Weights of a small masked image model: activation relu, depths [6, 6, 18, 6].
Rows from block 11 of a small masked image model, named by matrix and row number. Rows with one number belong to one channel. Each number is 128 + 24 x the weight over its row's rms, rounded and kept within 0 to 255. All counts start at 0. Numbers have three digits each.
After each channel's rows are labels from the 100 images, of 14848, where the channel reaches its highest value: "patch colour" is the nearest of a few named colours to the mean colour under the peak. Only what is clearly more common there than usual is listed. The data: reaction-diffusion patterns (Gray-Scott). In brackets: how many of the 100, against the usual share in percent.
# conv1: bottleneck pointwise conv (model.blocks.12.conv1.weight, 160x344x1x1), inputs 0-171
# conv2: growth 3x3 conv (model.blocks.12.conv2.weight, 40x160x3x3, transposed, each kernel summed), outputs 0-39

conv1.63:063111143173145124161127102112121173116142152166114140105152152121155160183154075110133149108130153166153145119146140148127137152157085093121120098128136139089136128122138100070095151147125139142138121098118132166137104117110144092102160087141144134201131139121132137157134120168135166117090128096150141139109142125144141107105131118080136124156124165121094132106095141136106110096160114145129108137111095100135152147125091141119147159131150149105144129096115100143121162120098139134149130122129125106124147136118123
conv2.63:101120135131145136124112134112098135067116118053123132112127120129118119092141123131139124130061088115128097132100145114
patch colour: pink (30 vs 3.3)

conv1.34:132138111138120107139111127116122107091155110135156148127127101089135045081131082131135126070116126133117129151117110130120115139132106160125097119082161123132174113087100143111124115114131154112145113134129118126123128134146141091174125137137083141142146117152167138119135152071092117130140106108137095139094099045164157101111126154087157111141137144129122112106142139100109106146177108131126142175139131152131146103123156124137150134108157150115138136156122134147155118132131100142144113098139131137122135039137139
conv2.34:110127100096131135121119113106161117147126102127111100097081103129126097153134092112117085111130094098095116103116134071
patch colour: grey (54 vs 19.1)

conv1.75:084131113176078139161117148089122107104122125175147132117201139154182137179125141136036083096153161119155121132162100129118131162145076140109164119142156113137067135166193127125156098138050140133091109078089138153136129163113111130085099156133115137111175162124071172091119069143109114156115123105166145164064104125126155124148173105128118140132148135080137137126133118138157126116100093099118141077058116147150155185152108077099129115104115155167112136122121156120130129124113123197110107138130146116146118115128140
conv2.75:116117113093115149124168127115141128113183146113182151148154118101148166142130131146149162138168168143119134116089133143
patch colour: white (79 vs 0.8)

conv1.5:102115158104129149122136113135103141152139151102125105110099110128114142135098078123125075153100109146101103147141149119131143081119116086083099073134106163101130110123136109118132120134128082114133126050104120102131119129108098106139148071160128135110083149113098118125113108094127115162146104100114163151147106101132132124108112088133120114152100106129123106100108120105132142140119106127142134129125119122090151092125106146141133135144147151147139125097119119100145165132164174161118130127127103143100131112134120
conv2.5:121127081145144125127085105102147093123100143115141131126129155119167137156116125084134098192141124118159095104140138157
patch colour: brown (71 vs 38)

conv1.138:122104135129116112174127143142126117088131123126157124112120139148131147146146113138130162108086117144135096090147118154099085120111136113085121142129119103117135100103095145120163145134141120152140152136119145131163127108133127147128132150113124146135091111175130119147124145179146142114119136114123124154152128086153165092103133140098118109134146149125109102141109094084164110150164085171137172112112110112113127106125137135135162112143148145111160129142105120108106148149132129137125159099178115137135104141094137
conv2.138:146118144133184102109138129132136085105103155141191084142160126159114136126140150161133143117173127145131139158118135116
patch colour: brown (67 vs 38)

conv1.150:114123177157154168113153107130108150110110107109127130108116123139113132120140115136135136113144149124142137112137128120114143149117131136108116099110132102073139162108148082089117126111144123107158141111099115140151119135106101114128122132116134139162081103132113132104144109119131129119110117142121111139146100074106148125098153124104107159149109128122127135135140184057105130106147121121154110141139131111140132125152148171116118121152123145107117136149129140116161167128129130147114134099148145106145177079139114
conv2.150:110119071146167092141106120138143138146122121116118144075113119093154098118094118137122100134088081159143131141114136152
patch colour: pink (27 vs 3.3)

conv1.115:087174122137094129147134141122123136134155063146180093117138133143135086088090119107121153121131128132131130110148132107100155138145106127136149139119141111129130146115133096094122154096118120112119105123118129126120125143147111138123127175105158153169144120109123122135127082137115120139099111104127138133144107138149104116122129115072142148131140143173126152090120132117118122129128077106113114156140129097124160131107130119109165112124121121127126078177126135130105126115144101137154149076158143102084128122118120
conv2.115:125101158103119114115103125103098111147135131131138127108114052137117098127140132094115140149111087084088157128113116095
patch colour: pink (32 vs 3.3)

conv1.116:115119147142149126154114146118143154147142116156133129150147160096156151113119133165113161134123161160150092109140126150140153155140094139118153134123133116152139134123138124115062110100124141145121126119066128142150110158159150080108132141149083153149127154153140153099100101118118140135124098137144114144089136120138156121114137137096132115135121146167102108120137122118087120088147113136133121154136101090143127140147106116112129134134131100123092157104149139102145147130142156150127133106125135113119122098066155
conv2.116:106126135113112170127125135112098130155105131123041132088131134133082116107104129139119102161128117134108097093139144117
patch colour: grey (68 vs 19.1)

conv1.18:119149138141132140154123126139123121143126127107121126134169116121140101163086083165132133135140139130128116135112128139145103136127136131075084158107126137124156123118140136135115119133125137125112155138140131117116103130156137128148089141136149134125105105132134146124150133139138106140168143140143149109147115129139140135083114125117158128114128110096110141129149128108145140145131150171106142110146131112101137134131130135099104180107105100132122130118117104111143159120161148122129137108114115126111146133114151
conv2.18:103126131148124134144107141118143112096115093109092063140124125086106131097080168121088149122140145127089125108132121146
patch colour: grey (39 vs 19.1)

conv1.159:097109074153105164129164122107092157127132109142169130092165152151145124144100158153125134144109148127158089125165151130124153138138121104127152135136169139111134125151141158112148142124113115108113152117107118104131133109102100116119127087144146154100134102112110146135099087140132141118117093080137102124162148121133134119135157113142127153160140162181118148163119071147140123128124133110096163148121142127139146161138086142134119102123092104162158097159180141140114163127089095124131087126116123119107081158130112
conv2.159:137105087097115146091137132121163191122118137127165152110126128131164118146135101124101145097120079123114097127120143088
patch colour: pink (32 vs 3.3)

conv1.145:130099173169148193114151120087121149141118179115085132114137144151110150144118166145129097094081144111146084117160139121107118141111162098117080089114146164142138134126161119088115114137058104138140174141089082125161137102107097105119124125128116135113126126154066135062123112117130155117146110134101121119171095105049104154136165080145104146143082119109130134132153125103145165131134155146116095153192124082161137152162148122134087104126128097137110114156153129105099127120133156123137166123157123141149135119135120
conv2.145:126177173146136124149114159125093166146132143144141152142139201121120126109105136151114125158185117146121126126120115135
patch colour: grey (56 vs 19.1)

conv1.134:138126127130155162112129119147098045115105115142130152147135099100080139124134149129097116099147111081106154175140128134146141081099159121137119150127153128125166115147138161139174155138125131122144149123063113138100139141154174149148122105098163097158111159095101145145139149161143138138177102152112129091151117116129131123154097125182132121121130128113151121153095157142139136146117113131130112135151154152133170117118148108132130151140157162139171116082137123130119120141130166133134132167127152149068145123129097
conv2.134:158129132096127132129079130128120143085090136147123072135118139129154136100124123157056141129124145133125092092105121128
patch colour: black (56 vs 20.8)

conv1.71:120136123144135130128117139148069142137109140087131131087124131123155123117144115135122146126107132131169120119108140157136107146158132119083127145100166127126127117121146125088125117095114134111143176135129087120141091096112145137141127154186131172151129119132134143074057107119156167167116123115122134124116108131131128099109131114080151132144114167126125126148160120120139136137152145110100148158101137110123113132127131147132075123142117114103148111099147111098123184104131087160161185117131122120121110124102128
conv2.71:168152102148109101102111072114095142155143146141131095096122131135117088102155117123105160104145132121167117095109104135
patch colour: pink (36 vs 3.3)

conv1.61:096137110133105174096144109093125133096111107126105139121119137140099089159108129143147132098137099073081092161161127097089152118108157113158142110105145158114166139146146121095107170113100103156129127132105072098118166126100115139132171105121155117115143124115088118116152091101137112110173133142112124156148113119085092136136141106123120139129120099140202121141130105118083158156105164096087114138168163138188139144140102142130187137119139154088094114151109158133112165130100171125126169153094104111153124100098114
conv2.61:151159133151123101151081164127089118136106167132101141145155166093120128173139159121141165128143146112141144090141140120
patch colour: grey (57 vs 19.1)

conv1.133:162129140147142138112104137092166114116131107151149148090159152144118074123095128100127139122108135132104092123152143103067127129087126098137099093109158112140115146132127130105113166111112101152129107136108117105183151107128152112122121143129137130128142126160113119101148107127135124116120103084145087072171102131098120143106149158129102138146108140135115129091119117107149139143169110117105112156161118113140106143123140128092142133121108128114111112137130126120120103138131132131159160118101122140131104092107137
conv2.133:115076115094107118090090136098121123112137104134119124114118121129107115123126090129136083067130125114122111130092074111
patch colour: grey (46 vs 19.1)

conv1.16:146144091125106103146124122098142147164177125140155116122087109090138155128167113139103087149038103110129103128084138142195139128204137124124117160148078140160105108119089135141126116099127144137144129143108139160107132143118122138093116087145149135140163144099097134126109154134144150136141114153137161132134133187121127105132077125129143099109176137118175141119172135185114151116135115150127147151129127131095128112095142115136119137087104148128112134098151114133151143135156110114168122148091139108089121113169121
conv2.16:143088137166132100148113135137055137130094131126118114099152141157112132111167136159108131119100100142167154138113134097
patch colour: grey (62 vs 19.1)

conv1.147:131132130151139109158137123116112124163086123142121104112140113110091137163150105146090100081140135123126191151123154136112125129113082158097119130135125110074128125144133135142117141129165156112154128125115110155148089135118108128142145098105135128135135125094119109164158156168139093148157138112132139169119087083156151114137131136153145120131121153134105125108096143093155096135140067134127086119070113161105160124100169139156124138170140109124169153127128115152137157127110120158122114102102151152087124124151113
conv2.147:119158099147157128123120140117189127114113152164161114117137138180063156151104121095123097126117100131135120135126126127
patch colour: black (88 vs 20.8)

conv1.47:137120205158160179094147151124147109121109135151124141159150144213127130141099166142127140125141158118155137114175151115086137130080092150131137112112105139118112140164167154126112090149104134129138139127114106142148143141130121093046111156146092118102092156158087154125122095129130140096111124114140134142194137114127104157145162069119079135153104118101125129113110146113149122133136120120141118111110120077133154158145154135130140114105111106171142138125159097126145149157129133143146155157129079143118104152114143
conv2.47:124159103082121105118172133106104129122150097160164132110127088130123124150105106087130084127115125123082092107136135152
patch colour: grey (60 vs 19.1)

conv1.139:131136125133137131130151120100117134142135124104128119082114127131137106128163075106144112131102127156136134143097129125144142132150134138101115137108120115111107144083111090054120132105162117134129171120150082124115075090105139125123143103138118159143139121143102110111131138131157138139100141123100103168151122119135148122098109125118124133128118156150120135110138161136123142100156104146087116141121151136124117122122156120128158120141148130074143137125130098122119144117142103121126161138152134136131124114112111
conv2.139:130121143122115118089118053138131113147139150131123101108117132146103117084103107110073153143143164124136082105123116127
patch colour: pink (29 vs 3.3)

conv1.15:117108113173122119176129075130107130135127123141129150102181127110164141129162056146113143110109138201144122113126120208138073155129117107111077108128146136120105131082140142129133123135123143135133177138127164147116095117138145116118103118158127128159123082174160127149128117129133135134146121093142102117127136118123177088103127134151167131114142203121086133114116096115152146117121117170145136125125112123096160132119117120149129143153118139161132124118129106104108138158115114118150136122119149154135142131119103
conv2.15:121072124102129077055144132103154147126151098117138121155114085114112118098135147142115156108114104115135125145130117125
patch colour: grey (58 vs 19.1)

conv1.70:102118152142157175095152160117135103123131142161136090112142161156123102120119122126156136140121149144154114107176133116102103127115120084120139107137151136135137148134126113105116120108079089171110156113126136085126124106128133120108109117158094123121128116150101114110139097146138137140109094092125129142186086091084092140105154086131089155144100120138126128124130119087105104106166148106113114129161094112141098144152108125119142132108110128087113145112108073154123112154127109151142126125138142114103102093139120
conv2.70:125135128097131129122119091124148141105134114061135116159130155055145111092109108127114161122120116098132100104115153111
patch colour: grey (55 vs 19.1)

conv1.146:130140098144081121195114125143084102130114114152104136091147089157111099146106111137108114102150083121115125153110125135121131106105165135141087153142121123102112140116130178143141143158134115135113124133085083115118152143178150112126122138102147116092114121146112140173170139134077109090144151105107118149135135155131129117143134121158128121125131109095128106113109121143142108128122140097125103102142107148147133151113133115123142158067106116162135108150107116125111145140107127131082127162119138126116151134083118
conv2.146:132110129120096091122132089153134097113120152124108087127120110123134141097143098154048135127133167144092108105113117136
patch colour: grey (41 vs 19.1)

conv1.119:128074108103132128149101093113084132125120155121109130113081131125124147131157127122109113158099074125083116128104130130147153060089136126154111148134135133124131061120146123121185131141131154130159091127105115127149132084097110112134161112148126101129150112141098096120129156116134133142133084136087099141122151121109141100155095127100126096146107114133149081135090091146119145127125132135132154128159109148139138115134127135165114154119109126156112124125106172098119159116105179140166149140148131119126135125115096
conv2.119:147143086177134122119115108122139158104161155109127127098136128157137107095166108152126141158122103161155069130102123120
patch colour: brown (63 vs 38)

conv1.59:104136137147119093161100099169098135105145114190146133109165133110148158154130065140068155109118118186129141102133126186106086139157137124108065134139150158136113124104114138118131127164104129151127128124093177130125107121136156100119110117152135124141127125166171140119127128145127127139161121081143173127127124137145139107112115133124147121126143174120094152109139095155121114131164141164168120125111076102096148126104103130154117112150152136134118124161097161098149154137135111161114111089137090113141173128139126
conv2.59:112091152078118104075139127121152133134153091109144147146129123121125129126118118110102143090186112108099130175121110108
patch colour: grey (77 vs 19.1)

conv1.110:122122081147042084158116113139089111093139104129161123120104105117130139137097115126102145152127098153125110129102107145126140102098146105123156149146096101122134093119108131148145164138140131146110128143115120129123136103161130132134140139046134106139126126155132108150132137139097112118117130101125054134085128155124128103126077141135157104104153136164132097133115095157135097118115088134138127143144122131113117094125119152132150124077124102130131120150126111160084138123087121162089111103159140109177114083134131
conv2.110:159106144124134091129111074118113123106148148116136110114128148138130134100161125167103133119087126128167065098112140095
patch colour: brown (73 vs 38)

conv1.30:135124117142117131132117094170088109155134122110139124109155120132141135096134103124148134138109107102132131132126130137142083124129130121133134127088088097080106118096162137112113134141132129121120152105131151170106119118119145131112128093085131156135088113152096126098145102161141146156138089140114124150132121144139146088081117147133115091130128144106103145102081110132127127102115107159106137138097079137134123137143119127130134104097174121114159111114161120126103151136099135122134136151138135117147129112119075
conv2.30:129066142125152131084158106123147154151120115103104148104110110142155078131123120107095113098099108166108108130109115144
patch colour: grey (42 vs 19.1)